From a checkpoint of a small class-conditioned image diffusion model: norm groupnorm, muon at rate 0.011.
Rows from block 4 of a small class-conditioned image diffusion model, named by matrix and row number. Rows with one number belong to one channel. Each number is 128 + 32 x the weight over its row's rms, rounded and kept within 0 to 255. All counts start at 0. Numbers have three digits each. After the name is the row's rms in percent of the matrix's.
After each channel's rows are labels from the 100 images, of 14848 (inputs lightly noised), where the channel reaches its highest value: "top examples" is what is common among them. Only what is clearly more common there than usual is listed. The data: renderings of 100 made-up gadgets, each built of a few solids, in any pose. In brackets: how many of the 100, against the usual share in percent.
# convs0: first 3x3 conv (model.mid.0.convs.0.weight, 96x96x3x3, standardized in use, each kernel summed), inputs 0-95
# convs1: second 3x3 conv (model.mid.0.convs.1.weight, 96x96x3x3, standardized in use, transposed, each kernel summed), outputs 0-95

convs0.74 141:172158131108132188102137095115121088112100125108118143051096169135111146090144145117110119128135140255158108137121055138158176121123119179159110108120107151085143115151128141138124139158196152176095175133098090114126144090087121117130127134154135080103123123089098137198123106085126171061
convs1.74 090:120121112072119204071099143097149169120126205130122125068134148148103159091103104144136076126138199090130105138122105106187111137147170128140101131133070118148173151105129128119169089128162195239123206132109141161103149109154176130108159125118131135080152116110156142139150143159151133120
top examples: red (55 vs 8.4)

convs0.12 107:156106133112164090088119146167149159108095143150148126154170201048202072086107103083126159074100187093141103099110182103092129093177143124101155096114114131106174138187094140116151111138152147115199176122122125170149144110116112176115098120126071099101151101160132136118096086119161147105
convs1.12 072:164138112121138143125137109121120102122149181083118121146173122195101110073078097086154180129052148169157060060153139163119135108121180148146147063142157123107083077163108137099122075157131100077130156138103140151066125143163127150123129160126106167118088182090164066139115112093097158130
top examples: purple (52 vs 8)

convs0.43 100:111112131098101105157104076109111150138157134142181170054139145132109133069136157154094125211095126162142105113115179149132109192092109121166089138113083117099106133123140119142071081124142090123233109146112138106172153082187161142145180153126148102160102055125139110127176129114150125091
convs1.43 093:081134135125122139133143086115093110138121131114181089228169160064095137160115116119148121142146181129075181129106141125126131094053149137141157054109116139091113166077161103084078130136081182124088134104098092053150108106111140116168174114084154139123109177112086138153135131133088098124
top examples: purple (92 vs 8)

convs0.33 122:149171113122168216112151096104059089086136103184105120141132118126137174126162145166114108112127158121170145122165085119132177123098079169119061098122163093123120095151154110158113060066172112196117124199116088108098148172181137078091117158114164132112128139102153095130134153114103152119
convs1.33 063:090095137096133142091142147088167152056124145151127123119134094161118103069180133137070124120154120125086122180134137094110163155129178163146047118141135130200177164075174132159185132082088146096104079163153118121116132125127111121120097110107122095106107127107136164066169180177172151074
top examples: orange (26 vs 8.3)

convs0.68 096:144143087083166130106176144109144098157089133167106136144112070096125130074146134162104103087094112158133173119166112125207108102150143160126073176151134054123114147158139177070208152159088128136139162137116110152148102130108099055126078116152073131165140168151186105126100142102097109096
convs1.68 090:089135138156156130160125144173120122159120142088140115159168076156151116061125120086140169135125090068083077075145147184102116160162110124171118133163132104088142091120127144098113127118138084169112194070150106154153074174121160126097132142084177176155087060154112114202131156076119110120
top examples: red (31 vs 8.4)

convs0.85 093:157121120125192151100158104113140085104119165102152133104148131156179103065124085113150158096050112147138137068099071194133151114129094085154148189176136088151100129073161082133190101144136160157162166155137086153157193095127148082129101126130104140071118164135139163139096102134099123163
convs1.85 069:162134117140145090092159124209124123137110150092122130109152137106167105130114086091123192114088106141095132109194131164115056140163167173097126086165100085130128076063127105131113108135089107149122164111135154175109127132122118096165189096128061131144150149152167032184171127131116091116
top examples: black (48 vs 8.6); grey (28 vs 8.1)

convs0.38 100:158149119118079187118159109094133055157074116111145106123092095153136116208152111161174184123177088093104150126154107118107070143085149087188186157188162143133148100127163135096086113130126139141129131120143180127116154158055131161112121111131091121119095104090126165176127158130053134114
convs1.38 072:207080120167047098080117106147141155148130084138108138065058147106138134129111117118137120107131116145193146113143162188113113149094085165147114110110154094109164128123131117172109159153130163137159137111122120171093115147159136129088111116176097068167121133061111103214126147110205148144
top examples: purple (89 vs 8)

convs0.23 091:108094138125123082127110108153136130124153170127096128081226197113125170105141168124133146136104169122170117127150108129151129092103096159138140163128132091110179082111129136106085095094107154159106142071103090088119184073137160133119168161202162155089105138040097101107166108133187162108
convs1.23 076:132061147072114107119134119117174097132098108122171129162149146163116182106140163118158093124108135106090221204143059127126102113130112124107035137103148082095098134111162083091145090112087163116127126165162116165144134108126102066167118073169136137115122146130100208126126169111127122113
top examples: teal (37 vs 8.3); grey (29 vs 8.1)

convs0.51 119:147113081136129120103152159232138089112158129108095123138172092087122102103142128157097097101098127133167099117173166145116149134140143135174042117139067165140236170131128127072064107172091128097153170090117128118136165138119174141173098145130114127156063104151152130125107110137124104134
convs1.51 114:067123127146114201148112114049128146104134190103115118140177066114107119114115110123122121118110146087093036131132072119111122142125178126176114142150065131155122119121164114133132098134132149156129151119082128172153166085095105146132123105158104130134112214193126138063092107158060097108
top examples: pink (70 vs 8.4)

convs0.63 126:153132118156114173149096107100200029144091178146161082075103093126151160110108101136123124093123137122148163082100093092169162120107126125112159125154108094147120102085088146161216102163155150192122117170151151150148103162155118084089135092117164126092117148163081195131100132126098123161
convs1.63 053:121126140143130058163148120143140118168108091138161096115110143158103176116141107127113156146143076148157143096150151104066143145100118145119119146185130162122169116174112153218129160120099112148125071116139130112166094164119124107154154120155180223103142141168160127000165137093124127117
top examples: yellow (60 vs 8.6)

convs0.65 082:137148122122112089147141081126155047105112105160133072142139120142137188115115174175167144141152123139123140107092085122165117077138196126111109159142138103105098089118094111190160007147131155171172122179130075096136165105122147143132079135160092168183095124104114118149110173122092131111
convs1.65 094:062080155108068151066123102104168134152096158159147127124126154167120176144109152133086092120130135083122197158090039111148134116124107091150060107104121155109142117140136101118146084135105199127135124115184132112110131095091141070169154108141073162153134141163099222134129111136122149099
top examples: blue (64 vs 7.9)

convs0.24 086:067146157130096129097090083164145134134152169191125103092205154125137143152124159065093131135105109159157150083155159118129109163105109144130066094102144165128137114154120129137103134139140102166095123126084103110112178099143161100095141166077153116107145127037084127163151144159171198046
convs1.24 093:106114137090107118120123097090163098126085108138176108203105162093080195153131156139141081123116141108118212143114048124163156104108128110141033101111143140067099127171141106114131107119122179129129157115128130119211104084105109117155156094129166141109141158110065200133123116145118142115
top examples: teal (46 vs 8.3); green (27 vs 8.4); red (25 vs 8.4)

convs0.17 076:087162107161209148135153126194129117126102135146128196105118168110141023097088127132116105163152126140130118169135078141158160087119087109124117091080064102077167163156128124117143117189159133142137171120133142165088083139103168103125126120100123183107076095079081127132158110138152147167
convs1.17 094:201125108114150086106110083064108081157152120161157153132134154108170105143093127118139146103134082163165047082114084103170100128101099151111149130176102152133106094157116166164109166149059156081124100111148136123122086183156076111149094171163126101132111107091091150089186130186090120153
top examples: blue (42 vs 7.9)

convs0.84 109:106129100189053221074186167147138116100095146190143173144095142146105144105165140123095110070151138107146096160108124115114148143137118127116095087113164114146158102164138131150144143121144048158090178159112142147089141190152077132131138095086136060094152170135124134145149136089073120138
convs1.84 077:100131081033107102112145139143133143114096123156134181150148070176169142140196117165127122143152196116121081101180210114143058164105096134131145173114135097112129145130106150177131146119161123148133058144121135161151125098142138124126123149078123041093099124178079140130118136098160117098
top examples: pink (30 vs 8.4)

convs0.87 113:131140116132210106126116127122148123118094151120127135080117108085079116145122112173143237167151169226131119111094167124120128100083158161131122168133113100137102115098149099138093153131125167132132111148115076084106135096080155098083132160161109163115101134033105170109097108131126190164
convs1.87 078:237095136132159113115171134093163137151120139167160107124167229157140115143105119123137151113108113148127128193145117112144118114105119155086104117154097161113147116133111134153169136132104177054141113105110108139102063175126117079148137172132094180086134061041135114122148110162103173119
top examples: purple (76 vs 8)

convs0.14 122:110155092114124134163119098149161136125167117120107124151216149135145136162097083124092178117098117153141068136160181093154065170111161132123119097106156154146099072177133137125156094150166098147123152122164081101063085173022093139124142111107084112137122084161112149149143170136154181100
convs1.14 050:194106141099115106123151111118135097139124154159111134097054128073129186079126158167152125126141122100177176144106087131142122114163168203097099112137135128157116150142101121117108123136129163125140150119167052157177175112157136115090123048093141139097170194092083122180149156087158197123
top examples: yellow (41 vs 8.6)

convs0.20 098:100109169077135143126126128169082124125148085239114148107147135134108226109126056142106115104125099111190078116158085150175142112093128140078118106117097124132124113155126163112154112190133133147099115147121094138188109100117118111105120139152178169084114186153118148114160132156058166101
convs1.20 087:133139165185149160099091126104153099114135073202130095112097136118156153080131097146128120130125059123132156123135134134073144132188097122104134139144128150158130152161103139122106150108146069117122138092151130169099047140129136112124124124100253160132135075211194150115140134087164110145
top examples: orange (31 vs 8.3); yellow (29 vs 8.6)

convs0.5 087:092151206145088138117123159062122104128221161121161124098141108104118124118110123126135079122116088088097090141197204176122107175152106094092117161133185102119166132146149108122075145080129188087173114151127113128159138135193117179153104140108129090145124107111119164148095144109122074095
convs1.5 123:159102091084154153123157107149149138097098089135115133232189089193094137129162121132099119139142099070129130120130139101140108106097101115159160103127151134081133132115115099185102111156199105192140149121160168135136110096137119142134141094169062138105122190092089084141094152204078141157
top examples: pink (27 vs 8.4)

convs0.2 106:075117124111102121135108124149114180129238144148126097130133118096057084131159115168155131144131114111146075161224179139116075137064140132191096123119133153118120161164125114111107166088104101100117114146180154132047115157097089122111153128133147137148136095093157109106139170155107143069
convs1.2 101:159087108091149125122103125103157153143093107135170137125164087209201116183130116130157108097132134102113142057173118094167054137080105099149113106137111156107122119183110121181144100132155147156130112141100178159138115074119177085084112154071122053126103141127127187080122124146120116075
top examples: red (26 vs 8.4)

convs0.46 119:240156147106151077126201102179105100096108127121115131151142188097147103090144135155139099116130130157156124116194154148121089136119163100148131132100084166155103152106075072137099088139167177132144129097107073084133166116086160114159193110107068120138140109136169111094095156141150106090
convs1.46 098:045119126132154178110184154127163155117093183111155128094164147161091062076142122169128109111171198110126130134135143106173099142146162121133153118144149130169177114133106144052188108136137183119122145123122104044092128138097123087086139137119134108123081063114172141142115148112162176080
top examples: black (27 vs 8.6)

convs0.55 102:102140111131136122128138102165163144130144128132144182123145144085099103137115147152092232094144179162212114157097114055039135070115157146121116105117106143152157087145135117161099136142115122142122070076097141127083121139068136130126174159170136161146083119117114068147122093111188153162
convs1.55 110:129155134161089121169135072084102091087185122123075165137144152109127135082072086114124112156145102188111061131137154129159146106173117181121162136139146101134152134137168129094125124113057132067107131131203151189096151163170110156129115141107165187187140068122187115169130131132107133157
top examples: white (44 vs 8.6)

convs0.39 105:155158157149094159128132081097142099116121090104123143131112159123092118108072109130141098110083069121118122105046135125096173178117163176103123191142066129136191150136112115108123147138096141097114122130149197182184131147122128094145059156090107084129148164169201159160107113169188122102
convs1.39 078:166107120142076110164099122149142138161129138087113133109078146147170141170080118081109176110087117124149123087133097154137118138097112135172126085119098130109099103124124101092123124127124099187168031105117134100079135134114070104121143120114080057149118171183145042124152096138029103124
top examples: red (85 vs 8.4)

convs0.59 098:131131137124212156126145097143106098112102127119136149119127146097110152118099120145070164109105128174193098079132123044058065138065101195142118101109180149153118111124087172114136113124122121161147139162158145180144126142100152123124133117117093182074166202129126116143097150140163157053
convs1.59 196:154164120141107077149185061170092079169143116147099192192109184115111167147143097112116150134087078159162110119167099121103133124172092144158092168146158157134085088097168114163128164126097123171115128146149096148180120185164125127120119190143099143128115146067119138144123202127174116171
top examples: black (68 vs 8.6)

convs0.54 105:153135101150163086095141085176115101103057110118106130149176159150160195126068158122146120094141097148174104089113104098126133096108132199148144088080110160148134116156130132144145037185095120141084108138174167138106109112089135145112170104136146141145183163212088098109124114154099155102
convs1.54 138:094175156164122088133150084109148113141175103154076161133121088076076211112058139112133140150150061180170074145140155160084164134157122153165140168144147114191132128122119131144117168110151106154117116098152111107124163142172095198092118152156158113147092172148143126104091101108161072167
top examples: white (60 vs 8.6)

convs0.9 117:091144076116182087132255089122166098114079180179167128160110118126144142093173093160089185062115114082100120175144129089119154121121175108125141147136152134159079070096119140123171125153122111121135116112116110105122119111109157102137150144086145158167092079171110117122124169125121153120
convs1.9 086:125060116114167177143182130149117135126136179145114117125164111104132069126155100099145099120168127155130063075154181129115118132153201157145147073132200156110166123153074152187123119147111211055120089090143171156125113107099141127130132091161167192128124119147126143117129160111151185126
top examples: black (82 vs 8.6)

convs0.58 114:097172081155148122123122110106118120126107115127111162121116137089121096158128139162085235099175184236185153174121107074087121094117166163127141070069092161143110117158148104125133153173116101141138092070128125111081141071104136118132130139115123175112138159160089100165114112131164150114
convs1.58 122:197131150108099074109164074127132107112172119145112168165133167107081220118048100145106109144122098159151076165141160132071136111206110149101146165159123142103136108118172125121115158096102150073121115094135141174108131141186071152071097191124162145126105105127129121096117113122162134157
top examples: white (51 vs 8.6); pink (48 vs 8.4)

convs0.16 081:147144084070155118117143123172084154066101113160087146112130155130109142071164111210112166111133195218160112119150104101114099103171116089154143094133169103102176089138131159121112114149185106118144063089098117160100095118101158087142125127158158130128124100133132120081140130158221136128
convs1.16 106:177125137168167152099122131091118082132109131173135145112094176144132097135149103124155163113132110189189095131165136117136134097138135201092102103146143113112090104058101148146144174137129137085139144107124115149142012188149092081101091172085129143137116142094108163101163200177129162158
top examples: red (30 vs 8.4); green (27 vs 8.4)